From a checkpoint of a small image classifier.
Data: trained on made-up road signs on poles, 122500 training examples, 30.3 epochs.
Rows from block 2 of a small image classifier, named by matrix and row number. Rows with one number belong to one neuron. Each number is 128 + 32 x the weight over its row's rms, rounded and kept within 0 to 255. All counts start at 0. Numbers have three digits each.
After each neuron's rows are labels from the 100 images, of 14848, where the neuron reaches its highest value: "peak on" is the class under the peak. Only what is clearly more common there than usual is listed. The data: made-up road signs on poles. In brackets: how many of the 100.
# fc1: MLP up (model.blocks.2.mlp.fc1.weight, 1536x384), inputs 64-127
# fc2: MLP down (model.blocks.2.mlp.fc2.weight, 384x1536, transposed), outputs 64-127

fc1.411:123177149152148162130128110151165131152202200109178123145138086140139092140092083131085154110162069133097186154122137135138177147149087176091098154160125117163092138168121197117145100131154133
fc2.411:139143061129124095156137107142123101154137089142095144110126126120160149201172100180200115103082108146108174179110130105125161149162092119128138106122159150080123099132151172112149140156118091
peak on: face (50)

fc1.229:118120086143117130096139132131209158146134037118136106151112074161154137142182098121145078131146074116148095110087086092145157151089154095066143098099133138140140183170099123123151097112122094
fc2.229:121157114053089093149183147153133102117204128107086084138135112068159176180162129087134142171093180072099087091154112187090140087138165117171101126158137212163139143093146144114111093128104168
peak on: face (68)

fc1.364:093145121205162159186102102137123143092109132160123157129175115122210110130133136142134147138137123108168144138116095129094174167087129138170156135096113155068128072166099135070143159076100102
fc2.364:170080212155128130083127134167120163129176129172065148094098133120137112082078167160141070144116116154069136134174178125201057092096135127183118121095140112127123156123102117172158078147137180
peak on: rim (27)

fc1.736:125126135176143119080068081125158111103128086142166138078114130093163038111167092162082084194117096069125070141156150041122180155119096095135086108122092149175162108111109126117157107095084107
fc2.736:127056113091151109070164145076099128225146109160090194105141131124135117153104162062145122135054157110120100110144148141140163158163130142120145167157135119103157115100155114136158133111159117
peak on: face (65)

fc1.241:127141119084178094166131142094117123139165115133098134180133108127134108157171113098164099154151172128148163138170161139116153124075139116153110090142145052113101101141130107159120145080060064
fc2.241:176084136101117197136168150124144052105100045138150126128134151148123136192146085097128145101032145129143146082123183128153176124086175169117143142156144164139094155164090209075164050198141108
peak on: face (58)

fc1.110:118080113197156091155194110169135091122107070111087144153127128089168163140152067146106097074076118125159116061150080164142088139153119125127127157177088063128186124086139082048127153154132087
fc2.110:118163111098111174160071086064120143111114112102175110085098146141106139127133147073052141140127144130174174127134154115114117107136102152162141071124174170125062102160202174121192103096146124
peak on: face (50)

fc1.643:107055104116164135130161074154092132095124124118160141112147147110126092121142150117110165134137089158104117123165140094146146144174104155099097146083107067174130087163103161100151094149112177
fc2.643:122120144152090113125116149133124117090137087151084116114104116158110185114094153176147143147078098160148148117102103198169112126141132194132107136118123161088179117113142103152110158098098162
peak on: rim (27)

fc1.735:102082144132160134115156129067106214084176113146072079121081114096099150091145186168104110138174143094159110048148117119127161088124133114074099120143143114117130123188139137093131195149121112
fc2.735:114143129127126141178129111174123138160102088129111163132231136106188073107131150143125108140186131074131134112140103155077060164144155146178068151155107104166157161102189096220162127111133112
peak on: face (69)

fc1.492:151097066130110143110157114117168188144067135115213169165081066142147084142146135100157110087098086181136093102156130252164126132163159055045121112110146135116144156098109161094161139140089106
fc2.492:126140058149173104151148105129099129201150123120064182146148101114078143091077086186114141063091118156147102180122112155148092119194103190196145153106072120057115116134208176089139166111091151
peak on: face (70)

fc1.763:113147129113155143140135155152167121117109108098084118177084115116142082180146152083158085091053128159113172118189117115133136156108164169094143087140101078103101127123166160184070130101149132
fc2.763:121121177100091075093145095175091174123182155182057118126096127130132147086139129158127147116117087122151151109124139057210124183193099184160123151135130146130141151131103102121148149117169116
peak on: rim (28)

fc1.175:149126102128091144151147152087098047131140101104112148117150124130105063191153121133137125209118118161118124104095139143135181152082131185104138137117122099138135141205073180087137095102088112
fc2.175:106105156162093113128147114152140205128151124175064112195126115135131142148137168124184107136074094157115114091133076179191104185156059158114114111084196153082191113123118127146074136136151168
peak on: rim (25)

fc1.16:175102133180081113144135123071152168122151091128113139114141068149154154134182108121066102165070079140154091131172160113088059130135193073126134134122078147069122150143091095077097146104120098
fc2.16:174101090110132100163118139126136066094164078113115124093155138122149160089130068142098170114116138125149134128127153199096128123151092086139075090143097153093173130087143163121184105113072123
peak on: face (49)

fc1.95:139150087112116153095112115169142126108088190140128128158161161142187098155150139139099104096112122130132145099126169115171173140117093107116149116166112070092130158117128115144132145137154082
fc2.95:130124076156088082120170098089097073127161158171130181172170117219142104125114110197156120092119145151139190108120111175108115112174103128119137096068082065158152132102146149100144118131148171
peak on: rim (26)

fc1.285:063109090107125080185135130091122153175115106137105106144124125101145073090098126135125160094030141105094064110076088122123105167134126107127110138168133195110138123124090112162120147130178060
fc2.285:136114129138192151117126165147095128109069111137183154126102181140136162152135062126104112155163104174115140121130122096124124150094102120123147094124085094126074088155163169084234094157100125
peak on: face (57)

fc1.716:160151172088176131099088166128126072137183222164126134116127163160123130096083089137137088105152105134117097115132134095125113040086085132085174141136078097082165074139127132131137153191132148
fc2.716:126151148124103083107144131109132201099173100114105152111138102147131102186193087131109127189093111153131074151116143180137136155161129144130146126146107127165151196125108169124157184150157149
peak on: face (64)

fc1.531:067137144125090108105153106152162156105170100118150157084130115131150084155176117147107149122124115142123143136147112176120108105164112113150117166158127123125111128104132099129107106123147114
fc2.531:178165089144168057124089073109091138125156106179138151138177109147129101140112141111120145127086152148139096187164139145096150127191132183096153157095090139112181185141090114104148114137117077
peak on: face (48)

fc1.494:089163149132111129057080110140134086163154075146128149131075115108176166137122123120080169160055101114142089056146123187152156207065102092097141126154113094118151123130147138156097128152125103
fc2.494:172101132081165111100112178103104091192177120142135093127161113079133118114091101130177096078173128124136075119150135154102102167166093118121169121135057130102130109119114119125111091139100134
peak on: face (73)

fc1.444:079069126115142077132139122138167130116113103164117122149166134193136105166192173116121113107127104135109139057124121096158144132196088133139118138153137103151117118188166120122181094118144134
fc2.444:180189099127088118108102085155145173168141108119139119106162151110124111159063117083111120085113120147128042145108133146159151122109165156136107178091123098074131175087124173077159083130148169
peak on: rim (26)

fc1.349:154127157101084193144136107124135126105154128081122130139096181127137113158146137121116106105120149124112148137143158113190161154149128090123152044177078077138123141146103116205116103148125176
fc2.349:109185136134154135125151118163130143102167131142169120096118135141066126139108142086155112153183159100107137151167082141097122139112097108064158136144111125159133141139218130103137218156131128
peak on: face (59)

fc1.323:089162158134111158091153112108171106130125068106134092138174109155074097144079089080130102106093152132125168147117076121083127123177123138147112121082114109141139163128154190175088162036125087
fc2.323:145120173063135167161146138141118138190158127142112154130141160106109123106127122145130134144149138146106153129131135173123152125148173135081107105127115134204096119110154096057169104144158186
peak on: rim (32)

fc1.317:108151123132126127093159152136162138160136099105119097137092135122134127121164146138081127128183097139154116084140119125102155156122180122111119130158108149093122186125055161146112079064154098
fc2.317:141155119101084088177125103104131128086200155135121094152141107112126090151174112101133139188054158096144071103142116178096151105134139115167109068130115135148160123137135137157121157160068161
peak on: face (86)

fc1.262:095082098153113216127124130094037155140139123166092085158156175161155090190112124151103127128159098066127132106124162127094112201101088168061094115148145132147089138173159109151137149106123108
fc2.262:196158119134101111124138143080135149100107131121089134177193143121172143105105120113130076184098147150114178118122153143136227121121134057133100162156150112168146101090168084088131120095153195
peak on: face (53)

fc1.473:128096113170091188113131147138089108109162111075132180130167057148147122104132114088140164148128123154155127107142115112162150097147083089147159087109090122102100208145186184126114149164128099
fc2.473:132154153066099088133125174120188147128137141140111126163114168116123147121189183136136128121134175097133099095120127138144107139102155136151107160094168117122116160133132045147095121122160199
peak on: rim (26)

fc1.728:171132134119215053101138111095135135119058056125129149077117157135178106097126128156077088081082139109094153164156142141168164153143101219145121140118145139123126106079037126156129150163152083
fc2.728:139100148117099130117089112139138123080129149162161167094132081060177132077131146193214129142136128063108130129103160158174099112136099143158142113113097129111158146133197099173130090121083225
peak on: rim (26)

fc1.403:150099091153093153117144166155191162120153090075161080147129199123128105163136098095102138097127106128131136098105104102164176118105099108101147164178048072109152147129111115108156077132140145
fc2.403:144123220089110069079123134155101156170165131192065151123117128078163167077109150121132108145134101099125098136181109139164072150151100156128160079120122159132136133113156122171117166142097138
peak on: face (59)

fc1.647:103108137114092111088115123122126155109094152149086117111144044119118157161121119176144126132142095123164198111177093076089174104182096179121141127094121148149159147169070171117089116229138114
fc2.647:190167098118098123106151153160146130178143108105108101134123098093120148126137054128075173150090136071089079134108120154127093161159121128091134185137111165153163128116177071118112115116147072
peak on: face (56)

fc1.722:119148104080117102124097137148160064136175131072106159119056089101159238144105148131040153089122098085173100103142117079164125108152157139120168161096107145184174118173171121144081135180140120
fc2.722:061130117166155129110151118119079109141166127159104143144171117161100120147087123136136081142109176081186119147088179136158122136163105169148143083137127147076145146118123110139091089071133146
peak on: face (54)

fc1.425:149109102051121176123099117135098155127103150162111138145134135106114154109178088122172148088139146183177148152191099147141142122198048136143176111137142179190083102123143129135057111140131095
fc2.425:121137168089142101155115139114161065140122160133091113093132165097088118106117081110114196113116171106051097162147133169118126134198093134118116122133072127172155084082196128111121120107121153
peak on: face (49)

fc1.414:119109149118146117119104089151197135156071115134144125174121115161128106138116114110131102172150144185148115095118150104081121133069118176118088095137148094127147191070093159078163115151063093
fc2.414:102185128121082069190141115127040148067077085160093156111148200135133104101102182121114130156063106123107148206123146155180099124113126160126159142112165149083150065160142174131141127106123131
peak on: rim (30)

fc1.470:099117112167174136157137114185105052171114119074109124208062145102194124137081123133064106115100153091077136119115078182155120117162118184123155067089138109144151122118086087094135097160160102
fc2.470:115109081108107181106113118114156136042107181130123146108107110137199121115158182162119127136191168091127133118156128132148132189117138152100094137108145065116129080165146152138137154116104158
peak on: face (53)

fc1.652:080131086111162146189105177086098121156146126206113096155215112130102106170102079114123155124156101112198150160137129111127102165142140121118122162140158125204148169143085153123098137130149101
fc2.652:134126126130140135111186088152165182094077136131138122213106125049142161058095114130128136148125133051132181125070152231194101157135127154177148095035145127098181162123171125093156091143138180
peak on: rim (25)

fc1.700:086092149112095066132125124101103083134108134156141123104154164136102167099087089167125084087121132179114152088153142096107037111140054101122116172107065094120116082115141190142115171146062183
fc2.700:180114097172156071135117142116089156140195108127124103170159077195139115152149098147106106066080127160181095180142092143153184133146182145124132131145075132123154155189063161124132149177073130
peak on: face (76)

fc1.366:131182173066119109084114165203143109161141120117168177135114149161167144081142118152150107144168150082096100180137134114162173113088088090106115100167103107097130118164117177076150193094126025
fc2.366:095092150070148159155137135099133086126122102130143133187153138120129063137190092137134134099069088171134112077101101090127182075151129161129145075134176085086140128123160096132126143169163115
peak on: face (72)

fc1.505:128106092141116127178136118104114150155079140127128138162200120150125129083148097131085117130132124145144091079159105151117116098111150120126137129109129090082133112067089165145036126090122096
fc2.505:161130065123134150149116149156142090145173122190150155164136122096068162147127126158149136157191130127121134131136137206131167106124099152126146119159129106097103146093142188143098123139089088
peak on: rim (28)

fc1.361:152146133140073077094127063118133119162126130116125115140070134095121109153140119120107137164098075160110119106126140241114097075146167115022110166133141104116142129078115111162142146098097154
fc2.361:153141084079162147163162115101156112151093117095155148146150120146099132112133066143160141146125085140161067171141179134076105145168110139174112117112170125061112116175122169072141130174150064
peak on: face (59)

fc1.645:162115143143113146163164137126144117116139177067173105092132107118131155229100131124155106086110093084125115129096130130063098171118097159130088167094187164128095113166123133144071123116102178
fc2.645:158170127093134133157199119094177171117121130162156128186128101182152103131140124133097120198114146174145187096166115073119112094158115106160075156120092133129137125087070147107162124148147117
peak on: rim (25)

fc1.702:140160142170157083089090132212159127130176135097119090107082119082162129127149109148182106139118105105182074098179119117157165189098107104092104108142142159170113109153155136091147131103131154
fc2.702:110134121093088164095163155181075136158121095102053143170143122108165194132121130124125150074061123120122136128172114114121147132100098164142146088137075106106119133099110143099170075172155113
peak on: face (84)

fc1.399:151088091181133120134150164126211138170122152152085157164119161092110135177181123213140159095142106192149051149121132127104093127076099148136142128147120129153173145120180191126133153118186145
fc2.399:077117159103049079133092153135115112089136131188123153119091190095113172161055130144152153150154137083128151168111125103143119112121098193113107090164178089149103153116117118125137065118160074
peak on: rim (25)

fc1.352:191050166174161120162080159115147115169101099103172141097091134123090105116125132088161166135103138117088178161119165121181093112120142122126159125123068176114118172120137139148165093147139108
fc2.352:125091134122107109173074207123145131166128105145133140158175112105099091073136109147123080091157086104152080077153124083144186185120106165099123185139117093112159079076134106126107078098148150
peak on: rim (30)

fc1.286:115101104154194099109155143115149076128199131112154143136147093108158147128120155069085100131096122128122121116159088122124180160184116149094059120127140154112081149076144125096069098076142105
fc2.286:158139140106132090095169067136093109116153125190118124155141087111130175057110078134079139060131136074141128090133102144120087107064123180158170099077103125072176109124149082162159134120142138
peak on: face (49)